Weights of a small image classifier.
Model: 48-pixel images, arch vit, norm layernorm, activation gelu, patch size [8, 8], layers 12, width 192.
Training: adamw at rate 0.0013, batches of 128.
Data: trained on rendered made-up planets, 97500 training examples.
Rows from block 3, named by matrix and row number. Rows with one number belong to one neuron. Each number is 128 + 24 x the weight over the matrix's rms, rounded and kept within 0 to 255. All counts start at 0.
# fc1: MLP up (model.blocks.3.mlp.fc1.weight, 1152x192), inputs 32-63
# fc2: MLP down (model.blocks.3.mlp.fc2.weight, 192x1152, transposed), outputs 32-63
fc1.125 [ 37  78 128 170 128 128  68  87 128 128 128 128 179 128 128 128 128 218 128 128 172 128 104 128 128 128   4 128 128 128 128 128]
fc1.126 [128 184 128  68 128 128 128 128 128 128 128 217 146 128 166  76 128  94 172 128 112 128 128 128 199 128 128 128 128 128 128 128]
fc1.127 [114 113 128 128 128 128 185 128 128  57 128 103  97 173 128 128 128  40 128  77 128 128 128 128 128 155 177 128 176 128 128 204]
fc1.128 [219 128  94 128 128 128 128 128 128 128  45 129 128 128 128 128 128 128 128 128 128 128 128 128 112 108   0 213 181 128 145 128]
fc1.129 [128 107 128 128 128 128 128 119 128 128 128 128 128 128  86 149 128  18 128  71 128 128 128 128 128 128 128 186 128 128 128 158]
fc1.130 [166 112 171 128 128 128  95 128 129  67 100 128 128 128 128 169 128  59  93 128 128 128 148 214 128 128 163 128 128 119 128 128]
fc1.131 [128 128 128 128 128 128 128 128 103  78 128 106 128 128 128 128 128  38 128  91 147 128 128 128 128 128 128 128 179 128 154 128]
fc1.132 [128 154 179 128 128 128  94 128 128 128 128 128 128 128 128  95 128 128 128 128 128 154 128 167 128 128 128 143 128 103 128 128]
fc1.133 [128 163 128 128 128 128 105 128  75 128 128 128 128  84 157 128 128 128 128 128 128  96 156 128 128 128 128 128 168 128 128 128]
fc1.134 [128  92 128 128 128 128 147 128 102 128  97 128 109 156 128 167 128 128 128 128 101 128  89 104 157 128 128 104 128 128 128 128]
fc1.135 [128 128 128 128 128 128  94 128 128 128 128 114 156 128  98 160 128 128 128 128 159 128 128 170 111 128 128 128 128 128 128 128]
fc1.136 [128 128 167 128 128 128  90 128 158 128 128 128 128 128 169  70  59 128 158 128 128 128 110 184 128 118 128 170 128 128 128 182]
fc1.137 [128 128 128 128 128 128 128 128 128 128 164 128 137 161  71 128 171 151 128 128 128 128 128 128 128 128 188 128 138 128 128 140]
fc1.138 [128 150 128 128 128 128 128 128 148 165 151 128 107 128 128 105 128 128  98 128 128 128 154 168 128 128 128 146 103 128  88 128]
fc1.139 [128 128  91 128 215 128 128 128  87 128 128 192 151  56 128 103 128 128 128 128 128 128 128 128 162 128 128 128 128 128 194 128]
fc1.140 [128 128 162 181 128 128 128 148 128 128 128 128 173 128 128 128  35 198 186 128 128 128 128 128 128 128 128 128 128 128 128 128]
fc1.141 [128 128 128 128 128 170  96 128 128 128 128 128 124 187 128 128 128  83 128 128 128 128 128 128 128 145 128 128 128 128 149 128]
fc1.142 [128 128 128 104 106 128 161 173 128 128 128 128 128 128 128 128 109 128 128 128 105 128 128 128 128 101 128 137 152  96 191 128]
fc1.143 [128  70 128 128 174 128 128 128  90 128  94 128 128 128 128 128 128 162 146 128  97 128 128  97 128 154 128 128 128 128 128 128]
fc1.144 [128 128 128 128 128 128  89 128 128 128  94 164 181 122 128 128 128  80 128 128 128 165 108 128 128 128 128 174 128 128 128 128]
fc1.145 [128 128  87  85 128 128 128 128 128 128 128 128 128 128 128 128 128 128 128  92 128 128 109 128  90 128 128 128 128 128 194  60]
fc1.146 [128 152  96 128 110 128 128 128 165 128 145 174  99  98 167 105 128 128 128 128 128 128 128 128 128 128 128 128 128 128 128 128]
fc1.147 [152 128 128 128 166 128 128 128 128 102 128 128 128 128 128 181 128 128 128 128  80  72 128 128 128 128 205 128 128 128 128 128]
fc1.148 [157 128 128  97 106 155 128 128 128 128  98 128 128 128 164 105 104 128 128 128 159  65 128 128 128 128 128 128 192 128 128 128]
fc1.149 [128 128 150 159 141 128 128  62 128 128 128  92 128 100 101 128 128 128  92 128 122 128 128 128 128 111 128 160 107  97 128 128]
fc1.150 [128  71 157 128 128 128  81 128 128 128 128  96 128 128 128 128 128 128 128 128 128 128 128 128 117 182 128 175 104 128 128 128]
fc1.151 [ 53 128 128 128 128 128 128 128 128 128 170  76 128  78 166 200 128  86 128 128 128  68 128 128  96 147 128 128 128 128  34 128]
fc1.152 [128 105 128 128 128  98 159 142 128 128 128 128 128 110 128 128 128 128  95 128  89 128 128 200 128 128 120 172 128 128 128 134]
fc1.153 [128 116 128 128 128 128 128 128 128  90 102 128 107 128 113 141 128 128 115  93 128 147 128 128 153 128 128 128 179 128 128 162]
fc1.154 [128 128 128 128 128 128 141 170 128 128  91 187 128 128 160 128 128 128 128 128 128 128 128 128 128 102 128 128 128 128 128 128]
fc1.155 [128 156 128 128 128 128 128 128 128 128 128 128 157 128 162 157 128 128 128 128 105 149 128 128 128 128 175 147 128 128  98 173]
fc1.156 [127 128 128 128 128 168 128  98 128 128 128 128 128 156 110 148 174 128 128 128 128 128  86 175 128 128 128 128 128 128 110 128]
fc1.157 [128 128 160 128 128 128 148  97 128 128 128 141 149 101 128 178 128 128 128 128  94  99 128 128 128 128 194 159 128 165 134 128]
fc1.158 [128 128 128 128 128 128 128 165 111 181 128 128 128  61 162 128 155 156 128 128 128 128 128  98 128 128 128 128 128  66 128 128]
fc1.159 [107 128 128 128 128  87 119 127 128 128 128 148 128 128  82 160 128 128 182 128 128 128 128  64 128 128 128  92 128 128 128 128]
fc1.160 [128 128  92 128 128 128 128 195 128 128  78 128 185 128 128 128 156  59 128  78 202 128 128 128 128 128 210 128 128  95 128  97]
fc1.161 [128 128 128 128 128 128 128  53 128 128 128 128 181 128 128  41 128 128 128 128 128 156 128 128 128 128 128 128 128 230 128 128]
fc1.162 [128 128 128 165 135 128 151 128 141 128 102  92 109 107 128 128 128 128 128 128 128 128 128 150 163 163 128 128 128 128 128 128]
fc1.163 [147 152 128 128 128 128 128 128 128 128 128 128 178 128 128 101 128  51 161  68 128 128 128 128 128 128 128 128 146 128 128 128]
fc1.164 [128 128  64 128 128  96 128 128 121 128 128 128 203 128 128 128  65 128 128 128 128 128 128 128 128 128  91 113 128 168 128 128]
fc1.165 [161 128 128 128 128 128 128 128 128 128  99 128 158 128 158  84 144 128 128 128 128 128 128 128 128 128 128 128 168 128 170 128]
fc1.166 [128  75 128  99 128 128 128 137 128 128 128 128 128 128 128 128  44 128  80 128 174 140 128 200 128 128 128 128 128 128 128 128]
fc1.167 [128 132 128 128 128 128  87 201 128 128 128 128  95 128 128 128 128 128 128 128 128  76 128 112 128  90 171  59 128 128  79  65]
fc1.168 [128 162 128 128 128 128 128 123 147 128 174 128 128 128 128 128 128 134 128 128 156 128 128 152 128 128  74 128 128 128  46 158]
fc1.169 [128 128 128 128  93 128 128 128 128 128 101 128 128 109 128 128  99 128 128 128 128 128 128 128 128 128 128 128 128 128 128 128]
fc1.170 [128 140 128 120 159  76 128 128 128 128 128 128 128 128 128 128 128 128  92 158 128 128 128 128 128 128 128 128 128 128 128 128]
fc1.171 [203 149 128 128 128 202 128 128 128 128 128 128 128 128 128  17 128 128 183 125 128 173 128 128 128 173   0 128 128 210 128 128]
fc1.172 [156 128 128 128 106 128 128 177 145 128 128 128 108 128 153 128 128 106 128 128 111 128 128 164 128 128 128 128 128 128 128  85]
fc1.173 [128 128 128 128 128 128 128 128 128 128 128 223 139 128 128 128 128 128 128 128 128 128 128 128 128 128 128 128 128 128 128 128]
fc1.174 [128 128 122 128 128 128 104 128 128  84 128 128 128 128 128 128 128 128 128 152 128 128 128 128 128 128 128 128 154 128 128 128]
fc1.175 [128 128 128 128 207 128 128 128  46 128 128 128 128 128 128 128 128   0 128  40 128 128 165 128 128 128 128 128 128  15 128  44]
fc1.176 [183 128 128  77 128 128 128 128 128 128 128 128 128 101  85 128 128 128 128  76 255 128 128 128 128 128 255 128 128 157 128 128]
fc1.177 [ 95 128 128 128 169 128 128 128 128 128 128 188  93 128 128 128  95 128 128 128 128  67 128 128 106 112 206 128 128 128 128 114]
fc1.178 [128 128 128 128 128 128  98 128  68 128 128 128 128 128  94 128 128 128 128 128 128 106 128 154 108 128 128  91  95 128 128 128]
fc1.179 [147 128 128 128 165 128 128  98 128 128 152 128 128 111 133 128 128 128 128 160 128 167 103 141  97 128 128 128 128 158 128 128]
fc1.180 [128 128 128 112 159 128 128 128 128 159 128 128 128 128 128 128  98 128 128 170 128 128 147 128 128 128 128 128 128 128 103 128]
fc1.181 [128 128 128 128 128 128 128 128 128 128 128 128 128 128 128 128  61 128 190 128 128 107 128 181 128 165 128 128 128 128  70 128]
fc1.182 [128 128 128 159 128 128 128 128 163 128 154 132 128 128 128 128 110 146 128 128 128 128 183 128 128 128 128 128  84 109 128 128]
fc1.183 [128 189  45  75 128 128 128 128 128 128 128 174 128  40 157 128 187 128 128 128 128  85 128 128 128 128 216 128 128  58 128  22]
fc1.184 [128 128 128 128 128 188 128 128 128  81 128 128 128 109 128  66 128 109 128 128 128 161 128 128 128 128 128 181 165 128 128 128]
fc1.185 [ 83 128 128 164 128 128  41 128 128 128 138 128 128 128  92 167 128 128 128 128 128 128 164 128 128 142 216 128  90 128 148 128]
fc1.186 [201  86  45  72 128 128 162 128  18 128  82  93 128 137 154 164 128 121  89 128 128 128 128 138  83  94 203 128 128 128 128 128]
fc1.187 [128 128 108 128 128  87 128 128 179 201 128 143  74 128 157 128 128 161 128 128 147 128 128 128 128 128 128 128 128 128  97  74]
fc1.188 [ 78 128 128 128 128 128 128 128 128 128 176 128 165 188 128  62  45 128 128 128 128 128 128  62 168 128  12 128  82 128  82 128]
fc1.189 [128 128  90 128 128 128 159 124 128 111  99 128 128 128 112 128 128 128 156 158 128 128 128 148 148 128 128 128 128  93 128 128]
fc1.190 [128 128  97 128 128 138 128 128 128 111 128 128 139 116 128 128 128  65 154 110 128 128 128 128 173 102 128 128 149 128 128  87]
fc1.191 [174 128  99 128 128 128 128 128 155 187 128 128 128 128 153 128 128 102 128 128 156 128 128 148 128 128 128 128 128 128 118 128]
fc1.192 [149 128 128 128 128 151 128 128 171 153 128 128 150 162 128 128 128 128  97 128 128 163 108 128 128 155 111 128 153 128 128 128]
fc1.193 [128 128 110 128 128 128 128 128 128 128 128 128 128 128 128 128 160 128  97 112 104 128 102 128  92 156 164 128 128 153 128 156]
fc1.194 [ 85 140 128 128 128 128 128 128 128 128 161  95 128 128 128 128 128 164 128 128 128 128 158 128 128 164  66 128 163 128  93 128]
fc1.195 [ 89 128 159 128 157 128 128 151 150 158 148 106 128 128 128 128  92 128 128 155 128 114 128 128 128 160 149 128 146 128 128 160]
fc1.196 [ 89 128 166 128 128 128 128 128 128  87 128 128 128 128 128 128 128 128 128 156 196 128 128 128 128 128 128 128 128 128 128 128]
fc1.197 [144 128 189 128 128 169 128 128 128 128 128 128 128 128 128  93 128 128 128 128  81 128 128 128 128 128 128 128 181 128 165 128]
fc1.198 [128 128 128 128 128 128  88  83 128  49 128 128 128 179  89 128 128   0 128 128 128 128 140 128 128 128 221 123 128 128 128 128]
fc1.199 [106 128 128 156 128 128 128 128 128 128 128 128 128 128  91 128 128 128 104 128 128 128 164 128 138 106 128 128  81  99 128 128]
fc1.200 [128 181 128 128 128 128 128 128 128 128 128 128 103 157 128 128 128 115 185 128 128  70 128 128 128 128 128 128 128 128 128 161]
fc1.201 [215 128 122  66 128 159 128 128 128 128 128 210 138 128 165 128 128  72 128 128 123 128 128 128 128 128 128 128 199 128 128 104]
fc1.202 [128 128 128 128 128 128 128 128 139 128 128 128 128 128 128 128 128 128 128  90 128 128 128 128 128  98 195 128 128 128 128 136]
fc1.203 [163 128 128 128 128 128 128 128 128 128 128 128 128 128 128 128 128 128 128 128 128 128 125 128 128 128 128 128 171 128 128 128]
fc1.204 [128 108  92 128 128 147 128 170 128 109 128 128 128 128 128 128 128 128 128 163 128 128 128 149 128 128 128  81  95  99 128 128]
fc1.205 [128 128  54 128 128 128 128 211 128 198 128 128 101 128 128 128 128 128 106 128 148 128 128 128 128 128 128  54 128  77 128 128]
fc1.206 [ 83 128 128 128  83 128 128 128 128 128 152 128 122 128 128 128 128 128 128 128 128  71 128 128 128 128 128 128 117 128 128 128]
fc1.207 [128  82  94 128 128 128 128 128 128 170 128 128 128  84 128 128 128 128  66 107 128  79 128 128 108 104 128 128 128 101  82 125]
fc1.208 [128 167 128  84 128 128 128 165 143 128 128 172 105 128 128  87 167 128 172 152 128 128 128 128 128 128 128 128 165 128 128 128]
fc1.209 [ 95  98 128 106  75 106 102 128 141 128 128 128 150 162 128 128  73 128 128 175 128 128 128 170 128 128 163 164 157 128  81 128]
fc1.210 [128 128 128 156  98 128 128 128 160 164 128 128 128 128 128 128 128 128 128 151 128  92 148 128 128 128 154 128 162 152 101 158]
fc1.211 [158 141 128  91 128 128 154 128 128 128 128 128 128 128 128 128 128  92 137 128 171  86 128 128  89 128 128  95 128 128 166 128]
fc1.212 [128 128 128 128 128 128 128 159 151 128 128  73 147 164 128 128 128 128 128 112 128 121 173 128 128 128 128  85 138 128 128 128]
fc1.213 [128 167 128 128 128 160 158 128 128 128 128 128 113  95 177  93  90 154 156 146 128  91 128 128 155 106 128 150 128 156 128 149]
fc1.214 [128 128 128 128 128  87 128 128 128  68 149 128 128 128 128 153 186  74 128 128 149 128 128 128 101 128 128 128 128 178 128 128]
fc1.215 [128 128  25 128 128 128  84 128 128 128 128 128 133 128 128 128 128  28 128  49 128 128 154 209 128 128 228 128 255   7 181 128]
fc1.216 [128 128 128 105 128 128 128 128 128 128 128 128 128 128  88 128 128 128 128  63 196  71 128 128 128 128 128 128 154 157 128 128]
fc1.217 [128 104 128 128 128 128 128 176 128 128 128 128 128 128 104 128 128 128 113 128 143 128 128 128 128 128 128 128 128 155 128 128]
fc1.218 [128 128 162 114 102 128 128 128 138 170 158 128  95 128 155 128  94 128 105 128 159 128 128 128 151 128 128 128 128  97 128 128]
fc1.219 [115 118 128 128 128 128  95 102 128 128 128 128 128 128 128 154  99  88 128 112 128  82 140 128 165 150 164 128 115 128 128 128]
fc1.220 [ 97  93 103 128 128 142 128 128 128 128 128  99 128 128 128 128 128 128 144 103 128  93 128 128 128 128 128 128 152 128 128 128]
fc1.221 [163 148  86 128 111 128 128 128 128 128 128 157 128  91 128  94 128 128  92 128 156 138 128 151 146  96 128 128 128 128 128 133]
fc2.125 [128 109 128 128 207 128  57 128 128 128  94 128 128 128 188 128 128 128  78  97 126  49 128 128 128 128 179  65 128 128  66 159]
fc2.126 [ 83 128 128 119  76 128 128 142 128 128 128 128 128 128 128 128 128 128 128 128 128 109 128  92 128 128 128 128 128 128 128 128]
fc2.127 [128 128 162 128 170 128 128 128 104 128 128 128 128 128  61 128 100 128 128 128 100 128 128 152 128 120 128 128 128 128 171 153]
fc2.128 [128 159 128 128 128 128 128 128 128 128  93 159 212 128 128 128 128 106 128 128 128 128 128 136 128 128 159  89 128 128 165 128]
fc2.129 [128  59 128 128 128  69 128 130 128 128 128 128 128 128  61 128 128 103 164 128 128 128 128 128  61 128 182 128 128 170 128 128]
fc2.130 [128 128  85 128 128 128 177 143 128 117 128 128  85 128 134 128 128 105 128 128 128 128 128 128  75 128 163 128 128 128 167 128]
fc2.131 [128 128 128 128 128 128 128 155  91 128 128 128 191  67 128 169 128 128 128  98 107 128 128 128 128  83 128 128 128 128 128  68]
fc2.132 [103 128 134 142 133 128 128 113 128 168 128 128 128 128 128 128 126 103  98 128 128 128  90 160 128 148 128 172 128 127 128 128]
fc2.133 [136 128 113 128 128  82 106 128 100 128 128 128 128 128 128 173 132 128 128 128 108 128 164 128 128 128  94 100 128 128 161 128]
fc2.134 [157 128 128 161 177 128  87 128 106 128 168  79 128 128 128 155 102 128 128 154 128 128 128 128 128  91 152 128 153  99 152 128]
fc2.135 [128 128  79 128 128 128 128 128 128 111 128 128 128 128 175 128  98 111 149 128 144 128 128 128 128 128 161 128 128 128 122 165]
fc2.136 [128 176 128 180 128 187 128 128 128 128 128 128 220 128 128 190 128 128  78 128 172 128 128 167 128 128 105 128 128 128 128  79]
fc2.137 [128 128 128 128 128 128 128 140 128 128 128 128 128 128 128 140  74 128 119  99 128 128 128 128 128 128 128 128 128 128 128 128]
fc2.138 [128 128 128 128 128 163 118 128 128 128 128 128  97 155 128 160 128 128 163 128 100 128 128 128 128 128 128 172 128 128 159 128]
fc2.139 [128 128 128 128 128 128 179 179 128 168 128 128 128 128  82 128 128 128 128 128  74 128 128 128 128  58 128 128 128 128 128  70]
fc2.140 [ 38 128 128 196  84  98 128 128 128 128 128 128 205 128 128 128 128 128 128 128 128 128 128 128 209 191 128 128 128 128 128 128]
fc2.141 [128 161 128 128 128 167 128 155 128 128 128 128 128 128 128 128 128 128 153 128  86 213 128 128 128  95 164 128 128 128 128 128]
fc2.142 [128 128 128 128 128 128 128 103 128 128 152 128 128  84 128  82 128 102 128 128 128 128 128 128 128 128 128 128 106 128 128 128]
fc2.143 [155 128 128 128 172 152 128 128  88 128 106 214 128  81 128 128  81 148 128 128  82  87 128 128 128 128 164 128 155 128 100 128]
fc2.144 [128 128 128 128 128 128 128 147 128 100 162 128 128  88 128 128 149 128 128 128 106 175 128  66 128 128 157 128  68 128 128 128]
fc2.145 [128 128 128 128 128 128 128 128 128 128 128 241 139 128  90 128 128 128 128 128 128 128 128 128 128 128 128 128 128 128 128  78]
fc2.146 [166 160 128 152 149 161 110 128 128 128  99 128 153 128 128 128 128 128 128 128 128 128 101 150 128 128 151 128  97 156 128 128]
fc2.147 [165 149 128  97  67 128 128 128 128 170 128  82 128 128 128 156 128 102 174 166 128 174 128 128 128 168 146 112 128 128 128 128]
fc2.148 [128 154 128 128 128 165 128 128 169 146 128 128 128  84 128 128 169 128 128 145 128  88  99 128 139 128  88 128 128 128 128 128]
fc2.149 [128 128 128 167 128 128 128 128 128 128 128 101 128 128 179 128 128 128 128 128 128 128 128 178 128 128 128 128 105 128 128 172]
fc2.150 [ 37 128 128 189 214  46 128 128 163 128 128 128 128 128 185 128 128 128 128 128 149  57  92 128 128 128 128  67 128 128 128 171]
fc2.151 [128 128 128 128 127  77 128 128  92 128 128 128 128 128 128 128 128 128 128 128 128 128  99 174  85 128 128 128 128 128 128 128]
fc2.152 [128  92 128 128 155 128 128 128 104 128 128  99  82 144  92 163 106 128 128 128 128 105 167 153 128 128  99 128 128 128 128 128]
fc2.153 [128 128  72 128 128 128 128 104 128 128 128 168 128 128 104 154 128 128 167 128 161 128 128 128 128 128 128 128  87 128 128 128]
fc2.154 [128 128 128  87 128 128 196 155 128 128 128 128 128 157  94 128 128 128 128  88 128 128  97 149 128 128  95 128 128 128 128 128]
fc2.155 [128 152 141 128 128 128 128 128 128 128 128 107  79 141 150  86 128 128 128 128  94 128 150 128 128  97 128 128 101 128 128 128]
fc2.156 [128 128 128 128 128 128 128 128 128 128 128 128  87 128  75 128 128 128 128 128 128 128 128  91 128 128 128 128 128 128 128 128]
fc2.157 [128 128 128 128  89 128 174 128 120 128 128 128 128 128  78 128 128 128 128 128 128 128 128 143 128  93 128 128 128 145 128 128]
fc2.158 [128 128 128 128 128 128 128 128 128  85 151 128 128 128 128 128 128  80 168 128 128 128  82 128 128 128 128 189 128 128 128 128]
fc2.159 [128 128 162 128 128 128 128 128 146 128 128 128 128 128 181  68 128 128 128 128 129 128 128 171 128 128 128 128  96 128  86  95]
fc2.160 [188 128 128 128  54 128 128  95 169 128 128 128 128 128 157 128 165 128 128 128 128 128 128 128 128 128 128 128 128 128 176 128]
fc2.161 [128 168  86 222 128 128 128 151 128 100 128 128 255 128 169 128 128 128  88 128 128 128 128 128 128 128 144 128 128 128 128 133]
fc2.162 [ 81 128 128 116 128 128  89 128 188 159 128 128 195 179 128 103 128 128 128 128 128 128 128 128 128 128  88 157 128 128 128 128]
fc2.163 [193 128 128 128 128 156 128 128 128 144 128 126 128 128 158  80 166 128 102 128 128  78 128 128 128 128 169 128 177 128 200 128]
fc2.164 [128 128 128 115 128 128 128 128 128 128 178  83 165 104 174 120 128 128  73 128 166 128 143 128 128 128 128 128 128 128 128 116]
fc2.165 [151 128 128 128 128 144 128 141 128 128 128 128 128 128 128 128  74 128 128 100 109 109 128  69 128 128 128 128  74 120 128 128]
fc2.166 [ 88 128 128 166 128 128 128 176  98 128 128 128  64 146 128 128 161 169 128 128 128 128 128 128 128 128 110 135 128  85 128 109]
fc2.167 [128 128 128 128 128 128 128 163 142  95 128 128 128  87 106 128 128  68 106 128 128 128 128 128 128 128 128 128 189 128 185 188]
fc2.168 [128 209 128 216 128 128 128 128 128 128 128  59 128 218 128 128 100 128  51 202 128  29  95 178 128 128  77 128 183  69  34 128]
fc2.169 [128 128 128 128 128 128 128 128 175 128 128 173 155 148 128 128 128 128 128 172 179 128 128 128 128 182 128 128 128 119 128  75]
fc2.170 [169 128 128 128 128 128 128 128 128 128 128 128  82 160 128 161 128 128 128 128 118  99 128 141 128 128 128 128 128 128 128 128]
fc2.171 [128 154 128 128 128 128 128 128 128 128 100 128 241 128 128 128  59 128 128 128 160  98 204 128 128 128 128 128 128 128 128 128]
fc2.172 [128 128 185 128 128 128 128  88 116 128 157  90 128 128 128 128 159 128 128 128 111 128 128  83 128 128  81 128 128 128 128 128]
fc2.173 [100 128 128 128  80 128 182 128 128 128 128 128  94 128 128 128 104 128 162 128 128 128 128  91 150 128 128 128 128 128 128 128]
fc2.174 [128 152 181 168 128 128 128 128 128  77 128 128 164 128 128  85 128 128 128 128 128 128 128 128 102 168 128 128 128 128 128 128]
fc2.175 [128 128 128 128 128 164 128 128 106 128 128 128 128 128 128 128 128 128 128 128 128 128 128 128 128 128 209 170 128 128 230 128]
fc2.176 [128 128 175 128 128 128 128 151 128 128 128  23 128 255 182 128 128 167 128 128 128 119  97 128 128 128 128 128 128 128 128 128]
fc2.177 [145 128 128  97 128 128 128 128 128 128 118 128 128  91 128 102 128  97 159 128 128 128 128  79 128 158 128 170  84 128 128 128]
fc2.178 [ 90 128  95  99 128 107 182 128 128 128  98  83 128 128 128  88 128 128 128 128  99 128  75 160 128 159 142 128 128 128 128 128]
fc2.179 [128 128 128 169 143 128 128 128 128 128 128 128 128 128 128 157 128 128 167 128  96 128 128 128 128 128 141 158 128 128 128 128]
fc2.180 [128 161 153  99 128 128 113  96 128 128 128 128 128 128 128 128 128 103 108 128 160 128  89 128 128 128  99 128 100 128 128 128]
fc2.181 [ 79 128 128 128 128 128 128 128  99 128 174 128 128 128 128 128 128 160 128 128 126 128 128 128 170 128 128 109 160 128  58 101]
fc2.182 [128 128 128 128  93 128 128 128 193 128 100 158  66 128 128 128 105 128 168 128 128 128  76 128 128 128 128 128 128 128 128 128]
fc2.183 [204  75  74  37 128 128 128 128  56 128 128 128 128 128 128  72 128  57 116  50 128 128 128 128 128  55 197 128 128 128 206 128]
fc2.184 [128 128 128 102 128 128 128 128 128 128 101 154 158 128  51 128 128 112 152 111 128 128 128 128 128 128 128 128  47  99 128 128]
fc2.185 [128 128 128 128 128 128 141  98 128 128 109 128 128 128 128 158 128 128 128 183 162 128 128 128 128 128 128 128 128 128  79 128]
fc2.186 [128 149  86 128  64 128 128 128 128 128 128 128 115 128 169  82 148 128 128 128 128  94 128 128 158 128 128 128 128 128 128 128]
fc2.187 [168  83 128 128 128 128 167 105  91 128 128 128 128  76 128 106 128 128 172 113 128 128 128 128  83 128 128 128 167 128 164 116]
fc2.188 [ 69 185 128 128 128 128 128 128 128 128 128 128 187 128 128 128  90 128  49 128 153  40 128 128 189 175  95 128 177  93 128 128]
fc2.189 [161 128 119 151 128  88 128 128 164 128 166  99 128 128 128 165 170 105 165 128 108 128 128 128 140  92  92 128 128 128 166 128]
fc2.190 [ 96 128 178 159  83 128 128 151 128 139 163 128 128 128 128 128 128 128 128 128 179 128  87 128 128 128 128 112 128 174 128 128]
fc2.191 [128 109 178 103 128 159 106 128 128 128 108 128 103 128 128 128 128 128 158  91 128 106 101 100 128 128 128 128 128 128 155 170]
fc2.192 [128 128 128 150 128 160 128 128  84 128 128 192 128 128 128 128 128 128 128 143 128 128 128 128 128 128 128 128  99 128 128 128]
fc2.193 [128 128 128 128 128 128 128 128  95 128  93  77 128 163 128 128 128 100 128  95  90 128 128 157 103  83 128 128 128 128 128 128]
fc2.194 [128 128 128 128 107 112  94 128 128 128 128 128 179 128 128 118 128 128  82 128 128  81 128 174 128 128 128 128 128 128  73 128]
fc2.195 [128 128 128 128 128  98 128 155 128  89 128 128 128 128 158 128  94 128 107 128 109 128 128 128 151 158 128 128 102 128 128 104]
fc2.196 [128 128 128 128 128 128 153 128 128 128 128 128 144 128 110 164 128 105 128 128 128 128 128 128 156 128 128 128 105 128  67 128]
fc2.197 [128 128  95 128 128 128 128 128 128 128 128 214 128 128 128 116 128 128 152 128 107 188 187  50 155 128 128 128  61 128 128 128]
fc2.198 [128 128 193 128 128 128 128 123 128 128 128 128 128  73 128 172 128 128 128 128 128 223 146 128 128 128 128 128 128 128 159 128]
fc2.199 [128 128 128 128  74 128 128 139 109 128 128 102 128 128 128 128 128 128 164 128 128 107  45 128 177 128 128 128 167  83  97 128]
fc2.200 [128 180 128 128 128 128 128 128 128 132 103 128 169 128 128 128 128 107  74 172 174  85  78 128 167 165 128 128 128 128  69 128]
fc2.201 [128 128 192 128 128 128 128 128 169 128 128 128  86 128 128 128 128 156 104 128 128 128 128 128 128 160 128 128 128 128 128 128]
fc2.202 [128  60 150 128 128 128 194 128 128 128 128 128  54 128 128 150 128 128 128 128 128 128 128 150 128 128 166 189 128 152 128 128]
fc2.203 [194 138 157 128 128 128 128 128 128 128 128 172 128 148 128 128 128 128 128 142 128  82 128 128 128 172 128 128 187 128 113 128]
fc2.204 [ 99 128 128 128  96 128 172 128 128 155 128 128  87 128 128 128 128 159 128 128 128 128 128 128  74 128 128 164 128 128 128 128]
fc2.205 [128 128 128 128 128 128 128 128 128 128  97 128 128  82 128 128 128  82 128 128  94 128 128 160 128 128 128 128 128 128 128 128]
fc2.206 [ 71 128 128 155 218 128  82 128 163  88 128 128 128 128 128 128 128 128 128 151 128 128 128 128  94 128 128 128 128 128 128 128]
fc2.207 [128  88 128 128 128  82 128 128 128 128 128 155 128 128 128  98 128 150 128 103 163 128 128 128  88  91 153 128 128  84 128 128]
fc2.208 [114 103 128 128 128 128 128 128 128 128 153 128 128 128 128 128 161 105 128 128 128 128 158 128 128 128  76 128 128 167 128 128]
fc2.209 [156 128 128 128 128 128 128 105  98 128 161 175 128 128 128  97 120 170 128 128 128 128  72 142 128 128 176 128 151 128 128 161]
fc2.210 [128 128 159 128  89 128 128 128 128  91 128 128 103 128 128  92  99 128 128 128 128 128 128 128 128 128  91 160 100 128 159 128]
fc2.211 [128 149 128 128 128 128 128 142 128 128 128 128 128  91 128 128 128 128 128 128 128  97 128 128 128 128 128 128 128 128 128 128]
fc2.212 [128 128 145 128 157 128 128 128 128 128 153 128 108 128 128 101 103 128 154 128 106 128 159  97 128 160 128 128  96 128 128 128]
fc2.213 [109 128 128 170 128 128 128 128 128 128 128 128 124 128 128 128 160 128 165 128 128 128 128 128 128 128 128 193 128 128 128  88]
fc2.214 [128  84  89  96  90 101 128  88 100 151 153 128 128 128  93 128 128 128 128 128 103 128 128 128 128  99 166 128 128 105 128 128]
fc2.215 [128 128  60 122 128 128 128  92 138 128 128 190 201 128 164  88 128 128 128 128 125 128 128 115  75 128 128 128 128 128 203 128]
fc2.216 [128 128 150 128 128 128 128 128 128 128 128  86 128 215 164 128 128 128  92 170 160 128 128 128 128 128 100 128 154 128 128 157]
fc2.217 [128 100 128  85 128 128 167 161 128 177 128 128 128 128 128 145  87 128 105 128 156 128 128 101 128 128 128 170 115 154 110 128]
fc2.218 [160 128 128 128 128 128 128 128 128 128 128 128  76 158 128 128 128 128 162 128 166 110  82 128 128 128 102  98 178 128 128 128]
fc2.219 [128 101 158 128 128 182 128  96 165 128  96 156 128 162 128 128 104 103 107 128 128 128 128 128 128 128 128 128 128 152 128 128]
fc2.220 [128  89 159 128 128 128 162 128 128 170 128 128  89 128 128 128 128 101 128 128 128 128 128 128 128 128 128 148 150 128 128 128]
fc2.221 [128 128 128 128 128 128 128 128 172 129 128 128 128 128 105 154 128 162 128 128 175 128 105 128 128 153  79 184 128 128 128 128]